From a checkpoint of a small image classifier.
Model: 7.23M parameters, 24-pixel images, arch resnet, activation celu, depths [2, 5, 5], widths [64, 128, 256].
Training: muon at rate 0.012, held-out accuracy 100%.
Rows from block 5 of a small image classifier, named by matrix and row number. Rows with one number belong to one channel. Each number is 128 + 32 x the weight over its row's rms, rounded and kept within 0 to 255. All counts start at 0. After the name is the row's rms in percent of the matrix's.
After each channel's rows are labels from the 100 images, of 14976, where the channel reaches its highest value: "responds to" is what is common among them. Only what is clearly more common there than usual is listed. The data: drawn human figures in many poses.
# convs0: first 3x3 conv (model.blocks.5.convs.0.weight, 128x128x3x3, each kernel summed), inputs 0-63
# convs1: second 3x3 conv (model.blocks.5.convs.1.weight, 128x128x3x3, transposed, each kernel summed), outputs 0-63

convs0.92 102 [146  89 163 144 145 117 144 111 149 121  93 136  63 163 116 158 122 138 155 153 112 152 168 118 152  93 155 139 158 124 161 142 128  64  50 166 146 111 107 148 137 116  87 111  71 106  70 159 175 140 165 161 219 211 108 119 142 120 121 120 118  79 115 148]
convs1.92 096 [164 171 144 132 139  66  95 151 184 136 172 156 195 100 151  84  87 141  90 147 148 159 119 143 172 134 101 151 123 157 158 150 138 114 145 107  56 133 119 112 172 170 120 170 197 153  79 160 117 138 133 176 149 140  96 137 110  58 137 137 126 113  89 148]
responds to: red top; blue top; handstand

convs0.33 087 [186 127 166 116  97 122  84 129 115 182 140  97  94 110 200 143  75  87 142 143 105 144  97 118 111 118 145  98 114 107 111 132 150 119  77  95 189 141 129 113 122 137 182 135 115 193  89 162 126 169 118  98 142 190 148 138 128 130  80 184  97  96 103 148]
convs1.33 092 [107 139 118 134 133 140  58 151 112 136 159 148 134 132 130  83 124  91 112 111  94  86 159 151 165 122 103 172 138 150 165 132  58 186 127 129 159  98  94  79 173 123 138 124 138 137  67 149 130 116 167 199 136 132 115 149  89 140  66 101  89  65 130 220]
responds to: grey top

convs0.47 091 [129 107 110 121 121 136 182 177  83 106 104  89 133 111 131  94 116 130 136 105 140 147 156 103 152 121  87  60  90 176 101  73 106 122  86 122 109 134 138  90 122 115  72 130 134 108 111  85 158 122 117 134 106 123 134 110 149 106 144 116  95 166  85  94]
convs1.47 093 [150 102 177 162 195 103 113 103  92 214 140 165 150 176  79 165 121 165 122 114 122 155 112 137 128 109 165 141 151 141  86 183 131 124 111 159 144 121 139 174 162 135 162 165  87 149 179 139  98 108 163  76 112 145 177 165 164 124 163 101 121  84 185 168]
responds to: red top

convs0.124 115 [ 96 119 155 171 135 164  90 124 171 155  59 181 117  76 122 108 122 131 130 100  74 133 124 132  98 127 141 128 122  88 154 167 164  92 151  89 136  96 135  91  63 125  67 137 104 108  96  90 131 182 140 106  75 135 104 129  76 194 177 131 181 142 162 101]
convs1.124 106 [104 103 108 126 151 172 185 101 123 159 123 121 154 172 162 169 175  87 137 134 111  70 112 141 163  70  78 106 165 106 147  87  48 163 195 179 143 170 124 163  93  71 103 125  75 140 130 126 115 113 109  99 124 135 135  87 137 198 116 135 116  88 156 158]
responds to: yellow trousers; blue trousers

convs0.26 125 [127 160 110  95 125 138 173 133 106 134  60 132  61  73 141 127  92  98 109 136 169 163  97 138 110 165 118 141  54 121 102  93 146 133  85 156 177 123 156 161 106 122 128 106  44 152 193  74 171  74  79 141  77 119 125 115  93 182 194 116 102 156 117 149]
convs1.26 109 [156 117 118 110 109 136 100  71 146 125 109 122 105 145  95 134  70 109 160 155 111 135  87  92 107  62  82 123 157 157 177  70 135 140 127 168  88 119 106  95 131  96 128 119 113 187 173 103  82 169 146  91 120 161 173 135 111  64  88 176 134  56 176 105]
responds to: yellow trousers; hands on hips

convs0.91 112 [101 136 112  98 132 145 129 150 172  76 145 125 105 152 102  99 122 106 101 158 140 127  80 113 136 100 108 149 110 159 115 146 134 137 112 135 119 156 169 109 113 142  65  87 101 100  79 102 124 113 182 175  45  73 109 148 129 122 152 107 127  97 149 110]
convs1.91 093 [135 107 119 137 163 143 158 195 157 141  95 158 122 131  90 155 163 118 160 139 111 175 114 125 156 111 120 141 159  94 158  78 131 117 151 189 120 169 160 139 118 120 155 154 149 131 210 122 109 132 127 108 128  89 137 119 152 171 149 177 162 107 184 196]
responds to: yellow trousers; hands on hips; orange trousers

convs0.66 092 [152 183 136 168  84 130 124 130  99 139  96 158 105  81 134  76 105 102 185  62 140 160 144 178  97 115 132 105 104 152 110 131 101 157 145 145 171 137  90 144 145 133 145 133 132 123 153 100 162 110 105 179 131 175 173 108  85  98  77 185  60 119  71  62]
convs1.66 095 [119 204  65 127 172  98  75 106 183 200 109  76  78 142 142 105 114 149 127 132 186 168 133 141 124 121  79 148 126 135 122 133 163 120  80 123 123  44 123  64 125 119 133  49 159 140 131 181 136 157 106 111  58 118  94 193 150 145 112  89 132  73 126 117]
responds to: brown top; green top; running

convs0.38 087 [132 125  92 116 139 153  86  79 132 140 101  76  82 137 110 147 111  71 110 124 102 125 122 119  90 161  86  94 107 154  94  98 128 146 123 139 106 107  68 111  80 138  81 106  91 102 186 140 127 151  77 156 214 137 146  76 158 152  75 128  98 104 119  77]
convs1.38 102 [125 105 155 155 106 121 134  87 102 148 188 133 119 112 142 124 154 106  54 107 164 115 101 136 158 114 170 150 139  34 118 145 154  83  81 119  86 110 116  66 171 113  74 159 162 133 113  90 154 116 138 103 118 127  84 136 113  90 128 179 137 116 117 167]
responds to: red top; yellow top

convs0.60 095 [118 145 135 165 145 134  75 116 109 123 152 146 166  77 136 116 128 123  96  87  96 138  65 124 112 138 161 138 127 123 138 166 176 142 188 146 172  82 164 105 153 188 154 161 148 164  72 171 199  83 107 134  84 124 130  99  70 139 156 142 105  75 134  73]
convs1.60 103 [ 79 147 108 118 143 127  34  85 171 102 140 123 154 135 103 120 129 148 141  96 133 154 138 152 163 149 150  84 160  76 160  97 121  99  73 121 139  80 104  92 153 125 138  88 176 153 150 103  96  88 161 135  83 159 132  92 168 148 107 100 173 140 156 192]
responds to: grey top; stocky

convs0.57 097 [183 105 178 140 131 114 162 156 192 126  79 109 124 116 144 174 143 145 179 143 126 113 216 130 106 122 147 192 148 110 137 123 145 152 111 164 174 180 175 157 131 159 167 127 113 197  83 113 138 143 165  89 185 173 144 129 200 122 137 149 134 177 101 176]
convs1.57 090 [160  93 101 144 174  99 177 128 115 168 161 173 112  82 120  94  67 153  97 143 101 158 144 139 154 110 160 109 169 129 140 176 126 117  97 141  99 163 149 139 186 135 159 138 214  96  63 118 156 113  98  85 102  80 154  77  98 131 146  76 146  75 159 120]
responds to: red top; purple top; blue top